Rows from block 7 of a small model that predicts nearness at each pixel, named by matrix and row number. Rows with one number belong to one neuron. Each number is 128 + 32 x the weight over its row's rms, rounded and kept within 0 to 255. All counts start at 0. Numbers have three digits each.
After each neuron's rows are labels from the 100 images, of 14848, where the neuron reaches its highest value: "responds to" is what is common among them; "lies over" is the class under the peak. Only what is clearly more common there than usual is listed. The data: rendered scenes of coloured solids on a plain floor.
# fc1: MLP up (model.blocks.7.mlp.fc1.weight, 320x160), inputs 0-79
# fc2: MLP down (model.blocks.7.mlp.fc2.weight, 160x320, transposed), outputs 0-79

fc1.318:170120197128126132150155136088139179063101152137129131179126083176131142148103128124122106141123120130153169141142098097135127032139123185131138090140145101113183109134126185154102173191125155086140139193137149107113167165068118097198131124
fc2.318:156166114110116096092076157090077123147146120119170175079160114131142169132110087112120145127189130134160158154121153106204146145140151119092126091130129104115102199141114130112185135089162114138131132110156121189093131035133102183129116184
responds to: torus; largest object: torus
lies over: torus

fc1.214:062152128160100117110180056117150161162154106161132136112077182136121065095167168090091170089203087145160146101098158149121167126150147129106172139115101156102110122121207142124090139114145140087149105174149104087091092165154149154180150145
fc2.214:166068070113149146134108151130096121133119159086106185117131151118120105166150089157126098128081066153059100097157124124123140117125156109083100116092136180139152137114140129072118165151051094096157092109107137116136125155170132115069158148
responds to: tube; cube; largest object: tube; cube frame
lies over: tube; cube

fc1.131:153182160081115109134124161126068117140108122099132114124132127101148082126133128176064106127142141114139163182158128125138099068123127218222164167112110147127138130094179133165167131112108141089124118211123144173103131146119136088132120153
fc2.131:188189174091136111134179130095119152110169089161186088186169126092130125154152145158101145153054112034109132136139160104117125173104109121112156159156131146101105108134085129143166103107097114098106106145095079079086107142109129168121104128
responds to: torus; jack
lies over: torus; jack

fc1.144:142184160140137145126126120125096069101176113129088100120112142126143105165181142113171155159133168172148078135110092163099128111076181146112089127093092137106132152108138140096169147155134079015078065143169086038129123157129137086146121116
fc2.144:152189087129048119135126133124108128163114154077099183121086140127124181091095078135116121151119092101101177133158144166139079076107090166110090155151094137187112186145121175109125086149138180121149096078144120144109089106186136108135161163
responds to: cube; hexagonal prism; tube
lies over: hexagonal prism; cube

fc1.72:083133129095129134130101139081076154115165105144101091103063125100128148118192079120158166163162168133092109115106145111151118131144125116155140111095153164117140146132170176083131122063185149103095087144053077151135099080073094124132071125
fc2.72:151120152174110165165136156142130122142159143111176139162157210158124103122128096109134129139142145106088142120094105107103120133127135133127125159161140095105153106073092115123148191163121071161128203213085142143164062166167143163111128130
responds to: tube; largest object: tube
lies over: tube

fc1.240:127045161121110056118099154140123140126117088077121149112154158137076056125111107111108063112152168131139117104162136104117146102159093162110147133108134113150100142175144130134047150161167155107116088098092137155171161138150145135132139163
fc2.240:126176071151138177114162106089120154103123141138121115116112127169177108154157157157115095145191135171117127133075105146149074110117154115090085146121098166064089076115132138087205114140143124173099124120160141134149063124142092154149103158
responds to: cog; largest object: cog; tube
lies over: cog

fc1.57:114141129097156164145165129133122137094164159170142108072125049122212123132141080157139115124103108154207132071098152142095144153079176135159162121113126148152084135185130125126123101117061138125144131081145105108193085141153093154162230099
fc2.57:104195119124134091132174157089157082109119066153145106129120189118164110113194117137094150119103171064119079150140104111160139130122133151109107135110140057213109142058147140144144132105112177101165169157089199095096153181116169081135073115
responds to: count: five; tube; cube; largest object: tube
lies over: tube

fc1.243:142146152131131118150150151152119091168128135163159159146079126104060119113058093142104151148140124078047131123136158156106160096153179131055155128166124142163110108093149115125129127088060121131176139155089144104122154144144106104103122160
fc2.243:159146066081111093119117123086124120097114184125134106087191110099114191150151156115139138083102093167168151137112140200100085087130104087149105109113112168134108137142181139104118102106143149091131136112155122133111000072163173098082131110
responds to: octahedron; largest object: octahedron
lies over: octahedron

fc1.100:142131154127053151102156112120150135178082124081107154050141139120099156109061117159134132143121108105160171132151114132083073136150165103110131118123098163194145109163162152128109165151114098109113062122124141149153112113129142093147130223
fc2.100:138141178172115124109150117176148147169170128156162170052113127132115104098096109155062080128104109130082122124062093122094137108130100125174179098141147095155173175162094128127130122112117135118147093168135215095188123139108147105152169101
responds to: chain link; torus; largest object: chain link; largest object: torus
lies over: torus; chain link

fc1.216:115067135080130109120137149097122144172115125108123123080177130131097130148156118133127119201160166102165161116099182094180077059178104117163110109163163188147156164144119088078128112174102117071173131115185147175096104124127118088114147091
fc2.216:180123135107168095079111146131160068144156093118160159122146097111087133113131112147079172110075139092128150177152144154100100090133112084038216122133093131135149126157120129145171107111125127139166116064108102120118142127159105178140130212
responds to: torus; largest object: torus; chain link
lies over: torus

fc1.303:070115170137100153131024088122185138126116153138158088121117106111197127147100085168105123113168160163165089124124120165102159075082091053155102134144115159169120128137142129130138188132149098130123153093182139068125194173165116139135029112
fc2.303:134134159151131057164101100082115157138106130060072110153204122196139161136112121131207103202161147180146139119140141170136107096129129126164109187114112122085123101126115178145133126198149202107158084151134105194134149107078134106126145094
responds to: count: five; cog; disc
lies over: cog; disc

fc1.61:138121069135153142130142146171134076066152116120033102172168147088142115146093157136168075132137091182173181121117195157095110176120155124121135122128122141148103201138166119101160125102148156152165143129116091069092143128085118165109101148
fc2.61:172098095099111121129073091100140178134092142083205124049092151162099108117115151107116136112190168024148093111130123124133179131165122140121092126143068113110149072123104153078083121162156104125079089062095146168165118130160130106128175137
responds to: bowl; largest object: bowl
lies over: bowl

fc1.168:098117172099168140156089176119105146115095064160112130166142150133073102100095096200143187071128147165141135105136119182130136186148136225151130110126113130126129167142114129139136163115072138167146140118137081198088148131136090098157109090
fc2.168:149075118133072130136091093139092142131076110133166112154150179082155091152142156115160136166121081144157172089126132090081138120143076153093123136095175102114126054176120185186171097104102078152133133149078114138100156128106164128125118108
responds to: jack; light from behind the scene; largest object: jack; star block
lies over: jack

fc1.84:119062150090148095172125165131099085176121113087121156133196092169107122067072119147144137143100137111167117139191140159184154141154048161116126099078165163070116129139092168155087128124120095103173046143136130140108072091162106116141104132
fc2.84:086129114085123150108120112193138167111103146174119154131072176145131195135125101112171120142121167137140129149113129140151192166095176048094172116149145134135188132138118174079138089140111135097134145115124135094172135181121069141150160133
responds to: bumpy ball; octahedron; largest object: bumpy ball
lies over: bumpy ball

fc1.301:142112080144125177088137152154072109106164159082152153132151134160080123143112116108149167109113172177087108087144130140095056159077162127142113162090138074116110102137146172099101157105099105088080142101152172134107206128149143127157144121
fc2.301:117123105162145191073116090115183166112140073109157075170123085159071167139114083119144156184151166156118165132106105130144200100175120115127151105122127061189154084119125140107156122166106132114094136124190124112129137157088106107140171083
responds to: star block; torus
lies over: torus

fc1.142:109145147145145143139128147117113108095145086146137071177083090198131111135128053170128078076139133147164161128175085141120105136127188138167115154119171122105155092171103126154155116081135057138150103053152184192085166071138150076109179097
fc2.142:120146072158068123116112130118133121123166113112125191141120102131118145184128174124096125194106144126103138166086080173198135135104165156088141151129087177105114154162115161098186098134149195179158154142111117142180085194136140127070180170
responds to: pyramid; cone
lies over: pyramid; cone

fc1.124:107132078196169121178163170162162125152149113136131099133089142082114111155136182169138067078115168157191103135140123133099129104144094117079091136097105198138083097112085121160071127116147117144166087141114124189117194136133133106133161073
fc2.124:135104128169115145138113051176096082126112176129101095132134173177147175082105107075066086136130150113111083107129140115085101122085051123084156119155100175112145110094104198088136107226103096118147122148104124149103151126131132154112096121
responds to: cube frame; tube; largest object: tube; largest object: cube frame
lies over: tube

fc1.296:145143123157150037178082087126142132107152123132115121103133141099073107123133071135136201119141121118130115095126103154067117128110072160142128154158099134073096054084150131115162121111126165138154161097071127115154119159151126098120128118
fc2.296:092152064092111142117150123105109147142171121095089084173140095085181047128121202105129113141165122102160127155106145112146099114165099131123134172063117168152119156113113120112111110154115135137151046042118095140131162078115129105125099186
responds to: jack; count: five
lies over: jack

fc1.148:090066136119216067146088105126131058135096121099128105081111150146092115125083116146113106114109146120115121114135166170161071148145142162188132176141051115147095153124103064194110164139104152131126121039056131116115125077103142125122111112
fc2.148:111144128139139138104201125119127168153156146141135128058127110108132163147130085074116155125166088112077152103137128093148165159125162127195128125081172129122129089140096049089129143172085188094080152154168191106148134163134167099137183154
responds to: bowl; largest object: bowl; capsule
lies over: bowl

fc1.46:157070149099167125138107096133146060152141165153127119118167183138149144101121110131167081112066126081148134141149071145116126165128157198122096100161135106201118155136104116183128149122116160136091109077135119074153110098085042139131097096
fc2.46:117106159134059170100102156095109163052131095119110195123146121116099170089115050151157141085131155148089166112144190101101106104163150119110178161126160153114157131110110117041200160098090149096191127104059092199140148105195107087103119128
responds to: count: five; jack; star block; largest object: jack
lies over: jack

fc1.80:095135118126055123120065122159097125144162113142078164077096142082120120186135088127036104138067122133124162153132152131098108092138086168108106129136103169112114060149158160109154172120097157117129186116126176175103118124151160116088061096
fc2.80:139120131092131080165116130089130101167107152107192139160127092126124138103122146117102172132128177116134127170064098127197154141118111168173156063150140066162146178136119073135160070136060083127183110115097095071120130133132073196110137153
responds to: jack; largest object: jack
lies over: jack

fc1.123:039102150101134115125163101131082084173152077165159040158130168114166158181171147144114111132122078136130054146150136138079132121060138113171133141131142160112141078088144139134117133111085102127115111149117128172109168109093097185162130157
fc2.123:127115161137115147124120118098154186110137199080085120119045124120066167099157122139096114166110145154132168119102143167158163151142152104154112118147171129165126163156158086093086115135096170122113045108138109111126144143105127095154182118
responds to: cog; disc; largest object: disc; largest object: cog
lies over: disc; cog

fc1.58:115122140115133125104135119137134179113109135170104122110072140137111114128093078125155102170180171129132162150126119122183083119139165121181196088100144070127166157099070092108171147136074139107070117170095109091139151146127146134062116122
fc2.58:091100126142096066142136042125128097112150133094180157154158135110133225172098139116127097149100133184101126093162125200068172081140122114112134181108094157136107095104186107137106109098093092133121231105124143131142100176089072143154114121
responds to: cylinder
lies over: cylinder

fc1.30:100133141164119203169142184080213088093096124143094128150134136136140158159132177099145136098092132139149107165146117149152105144133135110115171074162116122096084138124123152046092132117166138080049079129139139108157165072124126163113155169
fc2.30:093121151103157078100100075135112085151130104088183101113144101103144131091126111149082124108149089142081133069119123105131122126125120160172077144120174099085122164148141198144132088097101072090188098141161149096087040113158152132145086115
responds to: cube; largest object: cube
lies over: cube

fc1.33:136192116199140194155075111128144164137130145145108126118073170084119125108163138161163119127155083147130117090149084157070067104161099128129128130139130137176082140120110127135100206101182124135061135071094106139136112105132154069138152132
fc2.33:122108101126080116130149159096161129121116095149117191158105151169093126116123107141175147108084124064181203120172162123159224182104100038123179145080100151126126140117148117173151117120110108043080122089146083103200135086097104040129161147
responds to: tube; largest object: tube
lies over: tube

fc1.299:108135101161152141186100128130129079168129125115193155193156140118088088135100106166136114117112081104105131121140112148108142130124062157042193141132144090084166145158125159114175149071107146208100092096055131198112165133171118124094121139
fc2.299:108144137086096111098122156085082167175176096126092132142142097083160147134115141139113093106076202076166165128066172120195093158168147087105138088100127158144117151152145152107177098166067093092160104133073092103130127135182121189174083138
responds to: octahedron; largest object: octahedron
lies over: octahedron

fc1.32:077163155079111165127183094160105110143114148100165143128130081163203158118145185123175160132142159120090152146103124112102090089134129122193140181098146089085151125130148116189127112098123138132137148102169117092143122188095175113119175153
fc2.32:152116151165128153143078134176148191154123129105071132127063139148079187122108092087097118136142083106144125152096183187139086136093144097155137148117134174142148136112122192115139098130116157139119170097113108103176170146113115101188187163
responds to: cone; pyramid
lies over: cone; pyramid

fc1.115:110112089135126136144175151132133102155172146147077107091106148089190201132133109066108122133112149148139182088129098156090098121187164142144112110177092146138081167133130146131168104148118116094194151130106096106109150140147105154059053097
fc2.115:154117093140123128147075120163104170133091138140161115165143107083139117118128109100167143151132119139108165155067146181133106137113098074109189134177165170100134095121130193060140137134158077130127144143099050120142123166146113134125102162
responds to: tube; largest object: tube; cube frame
lies over: tube

fc1.305:141130200121136143082121096123154100159179126160063085189083126083149139145131120151134098052180105122121116164102105149139147142151096217103081048153102152172125101096187144163121145099102151117115098168122136116144075140126187085109086155
fc2.305:105098122176141125139097157153111147164182138166182120155119083159138136102121120071190165180159183109146116130149165110144133077124207088123154158128139113107125174141148088105153141126122083142164148083140106169072169140084149167176126133
responds to: count: five; cog; capsule; largest object: cog
lies over: cog

fc1.263:149194090091142193139142100159156119132115179142164129091097138095134158072159108135141153129123124078100142106101053131132133152155153167100153148137124109143143193121113093179120116149156102163132102119163109142079115123107152167051172094
fc2.263:143125154157138150133098101133131100114156137103137134105127165122110174063149119107134110090126188113120107142121130098076080093090077067110126133137152153093103140183196132089085124096134113108101078102122187106146155148199095165185112132
responds to: capsule; count: five
lies over: capsule

fc1.227:066141174140144110197160105166055104147168099132114118076175078177081132136106134118061118139082103120126137123119127132130164130120212180091125107191117127093081113136147083146129157134132124195182110086099125148102091116127154182113116134
fc2.227:119088143097140104113159146154158227121127159151114136131177183169093187129119148041175153146107112167154074119143121132145136140142145222150123175066094148118108069072157107183081146104134094061069144136110141162163140140126116095153076156
responds to: octahedron; largest object: octahedron
lies over: octahedron

fc1.268:105105160110105113156122159162081119115132116112152192109138113150121132152095116160130165137123121126100113102120158140144124102144168088116185172142172139182068133110107171100135222152131102149160128163096189096142142092118047163092146098
fc2.268:138121153152124084106147114140152149104124125175142114169140137102159153092103074152173132108134129115174194081145134085122062133126131167154088144112106144181163168091119124091145111145154077098153154127183115142077090151164130135106171109
responds to: octahedron
lies over: octahedron

fc1.43:182037136169186154096075135137106145111136178153157110128138153110099112137192089167086168098146197102131141138127085170202217130117210166168142096071119139124199100099176057127130167120072176156122106155144153170123147129119114112124164085
fc2.43:127146172137073151109147109090130142163112152176185133109097097143081141111138144148139140209178110102183070056121177121199121084115134155107129168116187161179090107156087121100092089122138126139150128158183181160126141125102138097129096081
responds to: capsule; torus
lies over: capsule

fc1.257:113121149135059094137116113092122151163131135149153166151117135183144081120133127048090080111087134106157147095141138119131177112127149142113185116091085183147114112175137130128103163154142155164134107076153139146079111120111096142148102153
fc2.257:190139108141186103121115095158135138110065087172139140156152137123111172108127139121145194124133104195177145086129065056171107120177095112183104112123139127131138139123115143176126169151090101080151181135113151109144102102078104120116188144
responds to: octahedron
lies over: octahedron

fc1.81:116127096061142072093133096109140174109116107150165118073107085098186095147084075127127142112154123136147164157104129151162134136054141144114135117083099139167128172107113164174109165145134161019136136154199088121127150153105142161148111153
fc2.81:150197138078129178170155098122151177149107173144160163084126139122144173131168133190090146078117136140077094100135157108158071154148069141092085115156081132153133093104073184132060119064110149107118139130107140130120152084083137091073187139
responds to: count: five; hexagonal prism; cube; tube
lies over: hexagonal prism

fc1.224:136101135097164105100115147123163137136110146142145183098164085173131079100083085148184139143145136154133128111129140167111124121113123146172063068110126096085155111144133141151134196063136158148145114181145117132122142194130111148128128135
fc2.224:187158136152138143161139146106099187120134156100098102142127227193114090131148081094119096135110098129122131087107168099087072154150119076110175176167144121128197093128102135142149098096162073122168104144118134168170145160096189153123123113
responds to: capsule; largest object: capsule
lies over: capsule

fc1.22:135137101116088158165209107116098093157120104200141083150136080184103050219107111074143107121106115122134097082160122160120200139139163151147116135107099164094178157106113108095134166126205108144158057106125133148154138145080101128088132124
fc2.22:145159096100072116157120126134104168125129192145095121132054146125100082160158104147049148174084053065108116103115102140167115090112096133160141114119053109198173078124127144113090126084165130131172155152139118134138116076121136104117188061
responds to: dome; largest object: dome
lies over: dome

fc1.23:069133133113093124201066138142092132128143111149101108138080176080132127085117110093042175131155168112169070125091110151140084138101103133142150115150168160094137125103148120146129113094163145188114075100174115188145183084127142139169116147
fc2.23:173145160141148085099152103160089143111140137064128103139130172161173155177119143133113153098117119094055118170123163089080166110168112123130096151172137115190088099128134193124127157118081119124149137169127110101094083161137148186092157089
responds to: cube frame; largest object: cube frame; tube
lies over: cube frame

fc1.147:156123128131136158091134068148128076113165111120086129115146038114125131145092107170103085142158067172109165110120179150092158105189119136032155112120093039133049161141095086190154131146113133128144114090106123115123118174081152149064127119
fc2.147:104080158128103107169155098143099122167107184132130133080076179148094157115162149096073101145103133070093102189121127100148087113073144161127076126153091167169150105134097119080063124142161108113070139147102143178115116106190148125129126150
responds to: bowl; largest object: bowl
lies over: bowl

fc1.41:139066123126153120088166091133108076133146109123088143105163131119123121092146153197071112142091158164156096132182153159144090137137138153147147081143064159137077086124108083051150095158087087117132096104130178079152092115135097134126171139
fc2.41:119186149091121110170136163108120168115164183133166202095137068132146122151113156185142115135154119042125140067155140138065111099070131138108116185106190141102108111138105152167080148118121103100077139109137127148108154132075155088162152163
responds to: bowl; largest object: bowl
lies over: bowl

fc1.202:111091088102147133187158172147115156147055139129141081147109142104159116092074132156159211025094178110160074159204131181167102111093064173110117134092141140102133153088137120130133178124131172136177145067121107163102138114123154089123101145
fc2.202:131120139153120166069129130132092081130191152061165184125119129136134118097140117130146121125132173178074123092102118120155191139109171056107147070139157121159135162129120124126120143138061084140150175175125151115194113103125103059134171201
responds to: sphere
lies over: sphere

fc1.113:161089148158072119107132016079170167106084114157138137107155100151138131120140087106092129146160166097168163136157094146176150121122191126080114124142158142168126095112135093154139160119144157073131079131059153136153159104083159104130155193
fc2.113:116112175129093094181124092103133064100129118135105093104151084153111097122111143167137146115154157127218136140147204182128121128095130041113136124140128182132145111137107114173112078080104099168123086067093158048115147122080147128153102173
responds to: torus; grey object; largest object: torus; its colour: grey
lies over: torus

fc1.225:133144091123111139147144070100125071133135117161116117152146084179167147111079130193158107120217094075176130079168169119094102113109194098116169153135101068135090143166164096111084172117182149134138077146056080059083094087128127152088097133
fc2.225:147105127102116158121157142133140116117142147084106205137049122140106111124092124096182143139116108184151153150109153123178102124140095163132105121145091150082153142105120151101118111124149130127141141124123089148131084146095091123094171114
responds to: light from behind the camera; octahedron; largest object: octahedron; torus
lies over: octahedron

fc1.119:134112129053143109066159128196078109163130129185119062130146120108107130127093123106127127096179173169156162136130119125165173129204138142181103104151112062131144062095106089172129153126114165108094104140107115117098149123126128116116103094
fc2.119:135153163110055156073152106122110129180158102082124118081169146090162134135128132152171141209094122157140154031115138082144134092141101140122118178107134090121118113135109158125124097093106071123123191127083152184179107106180149115073117146
responds to: jack; torus; largest object: torus; largest object: jack
lies over: torus; jack

fc1.184:110118135110192059203118158161141114167068102140147090116098115153091096154101139131124112153136105151136120152144124127141090094103139131165184142174059124145074117110111121097071198106140140151107094065072097117046136156114097090174112137
fc2.184:097098090148113182165151088083161145097140146083094150097079127081134157099113129072166136145193108168120113128083114142087187155103145149104095119209123144119124121131097186100125094206145135147116108202112155120102126125179140157123152102
responds to: disc; largest object: disc; bowl
lies over: disc

fc1.13:103100093081136119163178121075099038122094117124092164157139103080097154093095161102140054092113143127168183198092114128092120190176136085093090044121112120163168129165173120117141111088116161202111167110168150142125165111143109124141120097
fc2.13:166174111157110136083085172124096153116132181136091122131177122121044087088113115062156106134145133122177132079119123156173147130081173144045117093152124197110100143135122186087118111117133147110148138093083116115141076133137145098089099149
responds to: jack; largest object: jack; star block
lies over: jack

fc1.309:136073113107089146162121151124131170163198117064151113112159146227144126138156132108139087117153069142143135157074167104176117180141099152114106171089095144139117123119166084137117108122093133096133106097159107113095112090154132125157139127
fc2.309:165074173156120127085162167141107141149100144171138121108141127137100128151114139196152146119127129109205133141093192160138152152189125120120101133127167124155144138088135182066147172086120110110176106145084082178145128148107107082083127093
responds to: bumpy ball; sphere; dodecahedron; largest object: bumpy ball
lies over: bumpy ball; dodecahedron

fc1.87:051119149099167123121079144112133118167125197101083136145153148095160144156177091128133160188085129094143120067159104154120156155153095108108106092147097126137182081143185121119083083067092086072126134124138068105148099179124184106074108113
fc2.87:148185096092124162145125116129164144146105082174129118151142127157095121199151151162151139174125092137101126100137173109088142114110116139159062181098153075154059163137155143138094114107096134163105159113126134102114125183110135148123178163
responds to: cylinder
lies over: cylinder

fc1.319:090131090166104147107088124129197160113134148157137133108163155096139158088144092089117078171141110113182130094088095154157088201132119127116111121115115080121119129160180088120146088157167170079165067215151140112109139135148096151146089166
fc2.319:120123106125095121135144132058160097108150088129141106085116100121103089178132124192138175192143126136120162107177091109183222134128157137122153126126158075154081152080154111156099087103084135141120156130154139083155113054137091148087128111
responds to: chain link
lies over: chain link